A small contrastive image-text model, trained from scratch.
Data: trained on drawn small creatures on textured ground, 203450 training examples, 14.0 epochs.
Rows from block 2 of the image encoder of a small contrastive image-text model, named by matrix and row number. Rows with one number within an expert belong to one neuron, the router's apart. Each number is 128 + 32 x the weight over its row's rms, rounded and kept within 0 to 255. All counts start at 0. Numbers have three digits each. After the name is the row's rms in percent of the matrix's.
After each expert's rows are labels from the 100 images, of 14848, where the router gives the expert most weight on average: "responds to" is what is common among them; "colour at peak" is the nearest of a few named colours to the mean colour under the peak. Only what is clearly more common there than usual is listed. The data: drawn small creatures on textured ground.
# router: router (encoder.blocks.2.mlp.router.weight, 8x128, trained with AdamW), inputs 0-127
# up: expert up (encoder.blocks.2.mlp.up, 8x64x128), inputs 0-127
# down: expert down (encoder.blocks.2.mlp.down, 8x128x64, transposed), outputs 0-127

# expert 6
router.6 102:117139144124107144166197095146096082150124118105130151097111100091050052105116172110147233100159171147152173143143108131160127143094196137126161137084161159135127135115135132126166142086118121068137121135122143107141131132106117115150148151180142152165157139137117105185140133119116105067100195113125142193076192083107130141209109076134124080136188178154087130122126121120136119078142
up.0 106:139116091158123065106139131145109157090103116127119075139134191126153142126128110156133067102048142111146140097062094143119164115109113127113156134090172164104117188199106151144104085134149150129177142128122169132101063155130137159134122098089145184131135166112135139137128132129177144153117177162078122108163081180116162072159109130116178086130036093190124144144176105050154159107101
down.0 104:126156142186099095118119128129122105106128165179084121098088137128117114126126161118120094128071087148105149119114153128131171174120145080168137151147082124179156144094194108146128098077130070086113107093143110107126191148091197192119136143118154139150188115153093095168164169080098190104181133090147095136088146112109040119178130121117136112170149113101162183116166117112119043140093
up.1 109:154114115123134171126104104117135124157160144130136147123104049108148136132171137129104195077178145101158105160140179182152151153138133129136163093103075144158140112163092105117133113152141212070123153105169130168123116088167058123108115136122094122119087100049105088096082126122136110121082123183127137094108153135095110163087161092168113148101223119098163196154106074140140065109149
down.1 107:138100185115152111123120115184131110140096094120119163143114143130094162163118114126105162174132157091139067123151128114109124139143114198179103158135106121084104069104183126170142125113123092146157044111172113144122200136106190117156115124133180176140137131167055153138083122103072101128182135070191124139103081100125126078096088128145207085124082151181095068135107129126129125123114
up.2 085:119169180174172159106114205099140163208122112113122190132122137145103160153174155137194111108136108103114131149099160096072073079127073150097107198149059100093084102123124133097175142144074125146141109161154146157106122082108148125129171063106153104116150129075141126106080128125120115090064154064121144152112157132202160139121108137117113136153089121143091163080138097112151169130125
down.2 092:133088079158182178118128106160123133122073146068093141174141098126071093100173123128143130073113107148101137162156154109160112148084171124136091081121160080147139158177158132117091122125112154154069130117152092150098055152109141071154176132122097079158131129092135177151176095188122178185145085119077096087147140160133189186112113131158175115137152099125098097145138099189128175108127
up.3 099:127120115138178139125160147095237138142094139065117133137140171123121136152207096160106143181139148157132166210084106092117116106140108113155153149125128089094075120142094162123189196109138137186041153130132109129078119137153147091133116101116124100141130070133195110079141140135138137071066156136111101139108148153074153121143128079098075116129142103171148109079119115121114109113176
down.3 093:109096101209144166064105164065109150117116188168112153105086080136146143126115173077127088125158129114159122076141120156139147137086138083177166102101100141119112130154152129099132090095163114127094067100098153169178145107104089139151154098122081084135133146108103122130117154129187103176108135102177153154161117147118151182128130199095169077102119099181101203133109101140135088109202
up.4 094:103069118080122151097116097110127115072137162134086085140124097157196160120079106176103160124224134120103156144110136121195115086119112114168070159048155134100147146182177128153095116119144151115105065124084128128144087136171125157102120154083171137102144164206167132158112080119103108123110130145112131169165150131102119143199149115108177133170153154118140162128148073086129138078107
down.4 093:094114139093086157143097108126091161157111188135177166067091185091077105141066192147137104106150110106146149089116101116080162120089141125109161134144125150077111135036126117090131133120178126128099142093180153116065135158139152144155157112139140211151109157153069133124112164170081122144115146134133206116129089111151146140092180138170107139071097082131098141144156135068150173125149
up.5 096:123128129152078101176167148109148129158134091184106090090098142119112084127117019166091126162138153158150125146139117114092125090110139105167178122087129133099089085151142161090073177085162111180101146132122137145062087156122098143115151119082133122081172122160161088147188120180136119118110131106147139206113068149154144100112099145125125166127130127157132162137156037182192147136157
down.5 089:115145108068130121104080111112174151152159147125159138194123099147072135087125111092086120150117136146160117093092160136094130223127124183115069180127104095134181097184100151135119108086074211147105100136148119091122198057157174121201166119095158130079186133127146127136133138111139135130112091099168097137160123134100161112143152135057113111183162129148144128101112116091102101127152
responds to: large; black
colour at peak: grey

# expert 7
router.7 095:145102110107130136120117194136081119201107107170103099140129089161114142099094139130157096202092119142143105112153104103129161122119164137126164093158140106123126102087131104176160137173114121081104118144067182088160173118157169146047134129086141124154149076138091149066147111146115112140116056129095118107105101128092104169097106132135121215196100101118170096130169176219131134152101
up.0 094:106097138168138086119170113081096082111172109165122124118195114131126147069096142127120086134111159165119138184175142188111139128142111109113089152107148136115138119100146143165061208095095140125059113088139113188101099141148106106167124118124109074134106081072146136144154140146133117114131144120144067135079101167109215076189146195143147082149173145114103134170166122125191146111088
down.0 096:107073180093098069164182132192183143172162144124126106119185175060127146168175135105176151107154144119158136137106156127131093144138169124167131150099158095137098081143138159150157189122104148103153170100162106094105099148093068114120094111086131105133107152129086158085064142108102053164129117160112161135072099121113145104119112152119148147072102160136081113209076104111134156118158
up.1 092:102078059171125177121130117149166069103112165147079110138130139098128095134133158161129161111176147174136121138085180157087093155116144113154162186111082145086151135157158101139122136185108135116148118131096116105109108070132171192133146163084127117086117108153187137129163126122102146105093133121059178163139210118087086088152107132155132137119071095183117083169061089145163119089171
down.1 101:101162087131134106166122116140139136153162137131144169151139081126046162137112165107093140144076149095127103135124148140169111080168130219139139171091079087111139085164142117127135133127191150116127095088090192140117109084092199177161091150113108172162143122040151140086135104150134096195088119087123146065104131079130135135186124151094114167163064127118131101095090124145113121161117
up.2 093:200118132167114116115130169132156089148165189157146104150106166110137019123099193131147108139111126122190097132068120117093099125174112065156171175208171135114119150145130153095168131109113144133032133139119096140158118052087112116123145152122122108096139136132164170124126067167107122123130087129081173136125121138156159113124133163132132185108124098146093099108150142138112079092192
down.2 094:082164062140158178142171143127150194069140151082106173130121130170085126113139167097131119085107149131080146144130145142118161116050105196144124070113048193115134141109124148085154096135138114144189136059104157132134090126139128131114103128089157124075100106096152116139155200186150142094115119085121111099175169098094125124161091091134154124121162138104118153119064121122177183139100
up.3 091:158093173152124102116134100136142099175138104111138079166164121114125107134154114146187123153064181113162141177095083115096141141144105153123128149151092098085149205161099102123115115142153131133109108152201080082146164186127107076114148118137149077089179147107093165129098088094150101133111086084144105124192075163172124195148108126097147185107100159098163114129196086145102113143059
down.3 101:168112134118114149123160177089114198144123147138122117170032086152121121137145190125200123123139091165166099099117150146152166055097134102171083087121132174146137163106109110138140148091158143170091149086092086158115132158120120140072060119162134119113137116071088115128096124180131133080125154191150119161109117075176129131138103162110070156090146090145151218123082101132152126125127
up.4 090:176190140109117145095162129079119169154128173118122125147133140183130132177137138165205076114090113119103069140153114118097169126118135141108115129175072077112108185171209153141090185131118093138169117134149102146177063117066088154060118137178140133127145130107089092091126136127131138127152090122111174096166114077143129167138082166166095079078110109120123109159150129133084087105076
down.4 089:188172113084144164114098156100089149118114062098184118140094111150096128159134130147122101174169069162115212144144153157065150133092140139096150208117096178112103191074107113134154122143154131117128098111108098152102104165105153174142106085120177098105193114163108132200125120109129160109141131144136099167136113109153142143087110064141083137091215153109100128108139075091122120105135
up.5 095:112150172121124135176145087094162147101105151139111151111147120141186134155115102084132073135113185123100054160145108136107114187160145066093132077127168162161138111090183155087128154105143105126111077090088090157160106171171121085139047117124130152184182069110109120071129139142108180081141182152111163126112156118108126172070147159090131122134175091171136101147174141186110140104114
down.5 096:170180151163149061086129125122144103067124183142097058096170114139149164100095145175122154147131137160111147149108134173205127152089174101160112206160148072194121074119113094181102168145123099168136145129101118101105158118144109072149149123120099084158163062113184076143131129123121146084151105174155157148122100129086113148105120124134158101109171151084089098148118117067126092143123
responds to: white; turtle
colour at peak: brown

# expert 1
router.1 108:152177160107093157126120204128129071192113117183099128147087114170057123106114140146138109160150124117138096147074094155103052118109116101094149086149135167103117120144119173111153125168103144174186109069096117100151137098141077102135116137101072196090129137142136151091131146080165108136107116152080208107148145138074168154161118108079119138154125205152135117158117111170113115176083
up.0 109:183154130088146106128133144082134161131117110199111143106136133110089121181179076109087083102133066149051148109156124119131214144151119108110152082192133176173077070132118116205100107135106143138105098069133147143116154101164178105154116133098149149168159095159124108107124136158071138107171111090162090118092132108118117119133106090180198135129175186128106149117113156164088124103132
down.0 101:147134149112126119133096131151158123142141109120067118202125118119078159137126112139133143185153050187174094115107124143097153148148114093110090155099101087176202117144167086170161218035135163134106108083176127088133121115189124128110158137122109139162164164135047154174151125081130130155119125135146152126114058108121098118110132129127118123089133149140120187155093091151132052107140
up.1 100:085139107170172156134090096125099152123126123165109129135167068108128108133133129199087117123126169171120145165151103097072111137157126099057063144171112136053110104166184160117171126124116098155121124137184131034125153127138181111142169123146093096120124104160044161153151127095151135124072116086051148144134114148139155089126174131139167120157173157053130109128138144183123150147129
down.1 098:144110130139169181112092095126137093110132090139166106088085143163157123117122061076121091135102110162100122140141136061151135117127149123127113142124148179185165098143110111170132152115134169128097169100148089124061144145161123161078112153102115172095079141177172139110125119125096153149138181207186199099160148098097113111086151108148040114158135087204109096101076110124176157115093
up.2 109:153152107129106095168192131085114155092080115184201133088124112158110097125140128097105108063150096155092168108193137139126104068089113132123220096135120175103135151163161120089062148177092115127144125143043123129128073106111148165165166052157133101098137126123126108126099190174158148129116119095167112105148176110126105143141122152137138167102146128111072125123160154135175087151085
down.2 099:102136205092114144170141119122071147143115141106107140125136118123084164108034198120134180140110112092105110103179110165125143049091141140117133123108106103085098177074134124148149202174138037089140132114178079198097157128080139131105124177168129131157163105151136150102168128144137112098136082154095130116162145086170143174127122126140144107145159145154164086157142106107106148068109
up.3 078:105099119113120109152196065105102130136141109127152117142094104125131114077157120106147112135143166157111063110124162116139099175043143127131208113067196155137140187136101088126087080112107134156131135136070170137128120089131141200135125132159134144128145082173168212097128114120087100142187115104157133136139110112120090136181128139068123148048116175165095094155141108083166151120102
down.3 097:089095102067173099138084165119157131102100150100108148107078145181100101136110165100164119169111150158134126120133131109180124147109186175145144063133120086080124124178134182113087124140099106074164121112127109190112077065109089123127168132133173074149161097164138172146141165118096141099146066135147147110108151126080198129108184123137205167083126047095179143133138140137120131142117
up.4 090:148158104137137119196104124124085070115134117177111141167109141100123125147176130094112051087134138135118172148186124168190148160131119108115086122100152160175148085162096057082098135189123163199053108107103100115082110164160114106144161066136138154148110137188139085132099171183122149146090093132133146108129139172140081109062131105111140166151120093111140095113153159132170100074114
down.4 089:100142128107129150184094106141134160132150183126141154085117072106177134165138125091150081117097150130102147101092134149117158071087124166158143135127125129120122085133133136117175036122068108064122102111135163135154175099157128164126101156144161112145197186106143171109075118105132107205136075151101173158096084157163146087137071142176149164101126111149183180111085079113184128141090
up.5 097:150132110148129142128106146124128076085131084048193177167144156153151088133146116158184140135152206120129108161099085111159116150099078108121076141117104131084160149187135132118137108115166108112074187148127086151134140101181148084130136109094161092133170165120122107156121227094113112102162080142053145142071123149091138203136137084143126114128120091090095150104122107103120117139194
down.5 102:119162118101191029048128164165113134161188102117083109146139136103116153054087060086127111147117141145085087104126126125109137117108120122124153144126160144135129125103082131114177184149131140111122141093164167120137146170125182154092141082160175134152126158157143138160169137138090116116128099189131103101087108113098053153169103116157141137155168141115190037126137106107175173143167
responds to: small; snake; red; creature: caterpillar
colour at peak: pink

# expert 5
router.5 097:112136104123115155105107107172146128082139152097165111184119155115142201132105146088135117162149100152058179111099111098140117172099068116185134119115124105125110083069119127157127101129142167175176176069098114126143152106117154157151155129112172101110163123193148195128070171195116129133184064066138105090164129122164118163109199111119090156060127122158086131147133163134154098109125
up.0 117:155112152149082160103077095156138145061113118131105163190171155073095209119165108144138062148186146109144111156052165166098104120139124128108101096090118145133190103161121134190066112117132112146189098132148083150143112116105129101201159138116125162117161175132093142136110136087131121127134111147119179130158148087159133077182117143133120076120046180113151114138094099117160088126112
down.0 121:150136135134141120082170212076125181135176098111198080108107123082160095168155160144113159118138114126131126115122119104215151095102154138098179115194130091147121149100151135177088135154123134158096171153181131067108116149123147136096145115127147089120088054111127113080141163129076106069086110138115165155163113150140095170074125098167185150096152102127082098158130127060148151095128
up.1 123:157146177166122170061080147103140094103178134146108098153155153132217109154119106181117060190070101118149062121116128133122104117088072112089134161142111162153147167176138151158039137112122122159117137113151153103111129077086120123134145187150132106102139176121117108046109140091094155141161099092113155143130137140112140087149127201192133084141134130097097084127156141096114165145108
down.1 122:126102127102123097108077128078051158154128151192163145079157125115032102147134119132164134146112168141107121103139164123093145124179167149191120184133178070102111110054128069093179134141119069057146142080152126133130159151180187148119157104118193165148142166083081164130134112108126125135096120176153122123141069095180149139107126139100153157116092134143135118144124127136139111113181
up.2 099:154121140118138120090121157089115140107124159157099113154132076183127152201104033132127065075247128103136084161152164158130096135159133138143133150150111115121173102145102149136126083117108171125141062107185136126183103127119133142159136079100154188092100143127175096128124063160115114153094099144050110107110115181131149154115124105108150122099176104132136165145143193137122089095113
down.2 106:183134137154094138119141081160130065190101141154099122167111188110111134162153117093115088145140105173080154158154109109153081140098152127144119127092174109130117135123126132112067166086126157135125148123100072121110079173165127081098118161127084127101214108131094165127098103090199177078135162154106122206113170121117146121141124114153096089038172113154126142132095156151163151071079
up.3 121:098133108083129138153143146125128119141101095163105091121099109177056105140133113116132164079117138156081128159151095115145178145207160091122165046148159048099067085092151106135197081131140152060088132180135149141183135200164143126104104127116112107160108170124130147191172111126130111083061159134147116141123100152141109189100095110126153160148144103128172184131111153149122097129117
down.3 116:133093145072110158126120152118103106141181129111187102084166165073082126143111149120161072144131131129127113095167160077064141145193161159147165199158115092116139155038108164095166134180104134065107139145168115083114104131169109161167162166114137168140083142071174137110094136095105095106098128128102166119158111165149176112124145152125136106107154151130087079103130108097094206094125
up.4 079:111157099130115142145081087166130149139192148089202146098152161102152082124150166093088148049098117109156128158138090184127131201168128160107109161134101159104133114162136133127193088132173164132155168142106146144111128136114154146043072137097124108121136150101137093164117175105082178089093139111126112127087179126147132163182111142153111031110109186131118141096078112108076134129116
down.4 077:138120193150125158131108144110174103138138089131082085174111132112156110179151167139128084086184140140167121138113141134079094130178159062160137082118173172157095163102088136116029106091127167125161149126151063143166142138132165047142153110092125086148079159114124142099111119191175121139163122122077112124190073138141176118075123169110090128080170121163145112154114145142132134104103
up.5 089:149087097193141107199115121105139082186134091106121104100141152120071175122134120118118131140126153123130136160157133112147135162197122112129123161155154124117137120128117106095106127138081066142079193152127121197115168094108083115089076127113113172199124113074152159118128079120099111201129131100126097159074130185044130109092184158149153107116169059123175116146125125118127069164152
down.5 095:105161138094142119139170128113163133171199066140131077066108165113090058139060152136165123128173138131146121114136154154134176126165146135103113086096132143093151163106073181152110162164110102190104154181112166139115115138070125106161151164106177097177056107163149141176116147165110104087096092124173119101079137148061167145120129132107115174091097149098094127142148155070091150131131
responds to: grey
colour at peak: brown

# expert 0
router.0 086:172071184127120121099127114146200164060124147124160159143181095098172205133123115078197061191109216130139132110124161117119138115147166161148099128139094122137163119151151143079140101136137088144114132110161094095173146065128122141079114142125151129087146155139169093094141119157103164139148121100120113133089068123142170117081143111156085149158119125074132076078165173191140138137124
up.0 095:119084091088115111177175082071102089102148138097117160122158107128101073098109154161171170107160144111138127129172131135140119123141168114106071126029159177120110104118124154041108140096159100134155189128092120169098103114122104153079116148097091163127155122107126110171141152172152155173124157163149103192123098122098143166158163117122187166087093177071170118126145091125137089155193
down.0 094:088117098119161118113138174134128139087131144063085120226228089107185144168192135163129151122090129151138121148195163102117146096096148129149136103137122141104139094165125153158128144128110120209083116143127129106063160144094112087106149091152117143140074118145107106106132133110114085119103165137104169132084103155109059157170139104172100047139154093151176166105090109116154159140155
up.1 107:125121109089147136088117120095138168196108139117152152103165205161163165078079090092083213169150117135135137141117089127139109060105089125088120098141140119139128138114073175143120125101143149139141059136143131145092108068137111111097110107081129103123164089140046156039092161130114143137161173175161141117129163113112128106146124189161155137164167109178141116165192164111128170148127
down.1 110:123091110150138120150106137122122128174137129174098148097143141134129053128180102084124128073136115131086089092057146125070162128204136141124155113131137132120145117070137138142064098093113111107141104108167169177168173149138151136198156149067127091127082152094129174199119169175133090103154129195131103131147120084167096191106124163077110105132072148135082190141119162129111122119176
up.2 101:158123092102128190098142152147092119204142135180135095121090127138083107154099138124158176090135074146142133108085119089172152159171107091120164091096138076125127140077121131140171135086086145139094123099153132107161145159112129161069140149149090167146099089150086117121157152131137169128090087158105145138124042164153067146080128128127185135225202108132185112137173137136078102118133
down.2 088:146118140087122083120227148081118116108202130129217044095142167113054087144129154115170064150094130109163163075115134120074174133156175100139131150155115142126119134150146079083116156148090143105085136111173124111114101129152141127184158139115128148103146183129170137158119196132142096081133115164120097138143091161157146092123166169119117108104089123109101133129127072128074086120104
up.3 096:130186151133130171098076121095088090061084053067073115121102123145121128161132076156081109097171142149131165101078150112153096162160093127087095124152133162112198152189151109168181111138087120116115117148149143133131139171120158160145072119108140145117150180153160143173100094117125163136120145158119129110127086178115109097102109184126203159150095184142179117071149151104091097100159
down.3 098:124169125180107140117166157172099123171097117085080187100103164115116146145138172119159133127109148197154121163088091132169133106101110136174133132155087164128111179110099106119188090090145113096133173105147089127104100162122115109129182104160044063101096089170103129072116152101118149081105138092131205160182110124146158158085094136181136102130165145140101091152138133090113216123119
up.4 099:163144154119061129110117143122181155136159123124136117103083117163147165163071114132115131203078118135102150066138153154108119069132109184102142106141138122174160157125112172119087112121136127153178156117105113079199138077101172134180138146152134168147107171104162146133100107067130128092166164084109144101137070098129148203123071122101138163124134179145066149176075111088103129128054
down.4 100:117127086106158126129072114123145107156082108142184092072094105112082152116144083143153107133098154119093145140128120173115095153182160133105150179063123121099149159140137112109146150174097131105151065129088108103144103106155097115219232093115119111147132111128119067139119117110093152164061092084125074130151157122086156047135165142157168189166132142094146133135172154118127159176106
up.5 105:178168114091135182177103135099127149047160131153086156100142118169045132137091149117181078164108174158093125103132132143095162120156098155109153054090119125141107119076101158091135111133141099131176176172123155157157170101113129127126092128186110142127162078142076089142100110080153105160168163163108140186153068081120173141102116099128154108128071145097138130167105191078129135127124
down.5 103:102140133118163134125125069158102100111086156119183152111172130113176077161184142125122130126157140145143183129149114133161157141085187127114102163100178127084072164162177135134054145165119158119117107095096114136101148141166105067222102116126080097071130153133180068126087156191086116099092127096083114129168147136102151109088150113175095060115118140111129106174156120167172122131109
responds to: large; jellyfish; brown
colour at peak: grey

# expert 4
router.4 105:148109120160095104155128077134103112081128159092138107165109149105146110125119103093067117086122080110092193133068118117091151109131077196135122160111128173129140146167120143125051076088130125136145159150142141150161104106084106117212146146177123100117151171084152150166111124085135150135146187083144106134129115132117145134160140114117166094048139106147068202142131133033129105078175
up.0 110:094157164137102133115134129099136149131155125124161113100165140111091115130087105195147115093074134093176125174142165117153085076125123086128144158068137115143170182151129177085120191112126124138184119171153099126081136134122038122174134128113092164119122170069138193115121144128137099161058136159137182128163158106110133080152069156124080097154081104106102097120167123122186140082200
down.0 106:108111184151099132143152132202127077127109135150096123127101158144181121109067154086141158206117145174147102189120144157078123169147153148105134137128156079136079067058158125110099087118140140095062112108122149158160170111104121146126070119092114111144147112173150119139164158131136157123171129069110064173118045133108102143126155129132153120133184103125190104127145117096041127136096
up.1 101:150098159177107115079129163137154089122114126068118070180132139098102111147161226131145114163124154106118126133132133132094124134107100068094108075179164132161083137136127153092118053123150138163123195098048140100146153067129126054139116110138098195137135133124131132114144118184073180133172089120149145096156142103104131171132167101086132122112111089152137119152118139137150100221163
down.1 106:128144142097147106090180182085163161100209176134198158098157142123163093117084129114124090115102094122187155133096126136084159145184186126140164181153088111112132111080117082103154172158090167098120142156097174075110127075131115149181149079114155071140074089125100140092163151121143147106074121145123160079182097186111144159100125164143091162120115098119130121100138111075128150121098
up.2 106:106125138035112169151153142125092130189085107110070093106057083128104100170111119134137172107160162114095158145237150125153106122123112079141144189110133101081091152120140152122223132146146096131145069137073134138126169179123140148134090106106140146175151172113155118189092099135133065114104161137156144157092077103119120146161141145124099142137160140133142190139107097119156102140101
down.2 119:140108165090113114127173177108144179102188162085168109086163157183143152082118131148074120116104094113151178099075120122147135129130159191116160094168068095114173102147127113130103109125083115133141138157187145101120183036162124148147155102132093113129139100154132160046125174143097129132099085103115110087142156158098141167093129156121162115174158076093081068105161146121096186109146
up.3 084:120105125140092106117091106097174090109120106073109112145084175117093148129074178107199156168168147107114101164103135170110079152111106131144117134142157134130121084150141125125118081089168186157015158104133136084203092149128160157104126149084095138110126168157162158193130140113154156070169155079103180127146168130153100137166131109071095165092127156155115145154119122111163119184095
down.3 082:093129126135154068093172156144128173126119122123154098087118108120165116068182197101159131088127113139176105109120155106138151132131138151108146148165139142148132126197152132116111130100065198176197131085162106156115185087102140099122132123141157093123144126178142112079146176133115128101142074071125123105167052177080065146092081134175172092116187104144094067154119134122116159091127
up.4 105:108095140164075144106080196134086191156180114141116125136158078112160121222153110143107140087109169114119122105118146161141164151096173155220159121159132123121076109157152150129175103106112087156141108146136136085217125108159140099116132103096173091120040136173131131110126142099100106117118099110189104108138086099135126136110108139158084117216072119112092103132102124127141117134089
down.4 100:130167152148166109095084133113123109152110098127212140109142116102130150174101178135150135139114151151151147115141075133077100127115136058137143156112100092062107152149109090136124186151121136052165089156128094144090161079157119116110182156144127121068187135133088131110084149142164122117092135148080139072094173094098169131154163197147125159145073144107133104093164061188176109080157
up.5 097:158188129140141099044162126117113071139180085137139058190104137132098132147149115123093140118127116138139147161155127195086160115097137125105130093096109131160098124136107122213167126166138128169191180069132138115091054189090141116094127097095096153110126141135128117156107154143148143161115127108045132113086152166138138121156126141172128084096185155146146117158077110066156082161091
down.5 105:130146148134121130175081116095191102124118140171064119105103110174203088139113093099088117054132141134154134150051157114167126125128131062117090139141147172199118138100128108158070122079135142129141116154125096150171146091133125149132121150152171130134094159160194157145125057132124146132141110100093080144158153145187143150140073097164092080174105158097100122168162044107156098113127
responds to: scaly; pink; grey
colour at peak: brown

# expert 3
router.3 100:118177113166110147155086133126085066150065103161073089125074084149058099150134114147143154132164105123118108198091120112128116157050114098140146115127132182123127127166103162163152134180125129144174114106078158156175127139128152113128177130073093130110151102127126151091124136147172131133137106162077124137140166136055148112173142164109152125185097206135119119072104154195158112197097
up.0 098:146114158111122077143123094156117110129129126090139153147161148143160171092092098139124171122099096131122085168146102110112167141123141067087102147145110127142099165151129134135216157155144150104100104115255173128111126179140106147112140151172091156156151226112154172097145112060106124115101074077122165105115150097093095131155123094133115167068133115124105145093172163125089084150087
down.0 108:063185123116147160089110146146114133106070137097071068131137111143114123127124127105182130090140112123116119140116150132119148097156126118119149098149127187100105093229192130139125093151116108117121150123094163115134101180133144089178114163056124152172062097151173153096102107160155130220092158128098107120076169129080091112100160136141100086163135163142122119181158098200178117157123
up.1 099:089094105116106143126161138123182119059093109125139135122115134120070159145163137133212070102149099095136126100116175109159133124107096148178114128181167190145136085095208103095129076106090136103166043141139150123147151102141133099144151101151163159121138137080189157160113115225148118129198138059129131144127134152088128121119119197123110132122086129111098133093093167102129100094098
down.1 087:094184111097103147104088078160172085105134160221135117080066121167135130037069102192107153076093130153106117178130151122163115117141138124167137108143132142174180129113122180146125160170140114130173146146116133159119149152098128077142142174121172063115193104133091139134093086143128107145156092143147133081117129094123172091173135137066086158124094144125175131116156180099141106161115
up.2 095:056186149142153124105085130039162122058118134091136121115089148148103180131120085166037109151120134130092112185136187120124190174123104136131086124076129123187202106100194100149134149113089112119129090140176132060128090148122146051197113145167112128144129125119134141144147133135119128115111124120180119166115122146154099118138135128137151131112167125109156131207131140097115106070125
down.2 106:132099147126176070136130107101111133127081117127092130149121134104159110138139108160095127075170111117080087125153051125114117121100109156049093110159114137139075190107127150126166131158103195116152153120110104169152088225114115026129151123169161141120125136093129135201117121134143108109132146156156092182065106085115126148104171128222156143138158132130129097125110145174141172163146
up.3 096:086099086176122170076117119106106064105133128090114160104183088177202107084141150085169146137120179119095152162169071098130105122084125124104166130104118143105134175106164094154216128159067120109065051116121123154125183077103186109125146120127163110131132130115143145136166096124150137081181136122157094152078145144201153153104149147136131062135074125155122123136115151151153128134123
down.3 095:098192115169118136120122120174138122065126123126169148125112114123120127089149185080172093106174124105124109174078114109145147100151120118129125166115152171154225170114132110215134085106128166167147155050168104132131070144116157121115154179100097132168099101085090111076097110120136148153117150097087060138056172109127083083128187124136156143158158137140145112117153147108088079153107
up.4 118:144076128104111110114052123127127136059071086139149112116143156122164195108146087143069062188128135118107168105129162143123136091138129086158144136127136159123119135150126156112094078164107087116130078179142100086110141094138131127184067142117125167080203133098152143129142102075123180147049148147153138147197126165117108155112121109194164135125103133143126152107149203120194107145105
down.4 111:151167129148131133129112141099112195169077142177150132076194153075137107103136109155116093179114138122095098054110147114111148141174123197131099158103103110120148190072163134158041152154101126178139137107166081127105090137087109102099093125082155115081169117126130139110167128153147161122116097126171095119188049117180154153098128117122112174084159084103168120081163150167151135118125
up.5 107:124073183088109110073147126122156111129100123103118121118110153150113154068146126149147140134112154096199061172191059130069098125186141096102142104107104109093158147128108148152086105164118121160145097101085136143076120159071145130143105176100118090156117086183181181073123140070153122122119151134152166129141188152181142133104190107142151123159148135124127106100148080157124225137115
down.5 097:092185078166164116123085092157105093163155091188103131128133137075112111165098153103146076110145142176183088122094167098100132076113084082132163209090116115096134104143114091156083147109162176103154142125106144157173111082169189168153163130170086132157129151086084165096121066130088111116089146180121090146138170115153140113150116133146076168093094096158105139140167134175135164151132
responds to: small; yellow
colour at peak: black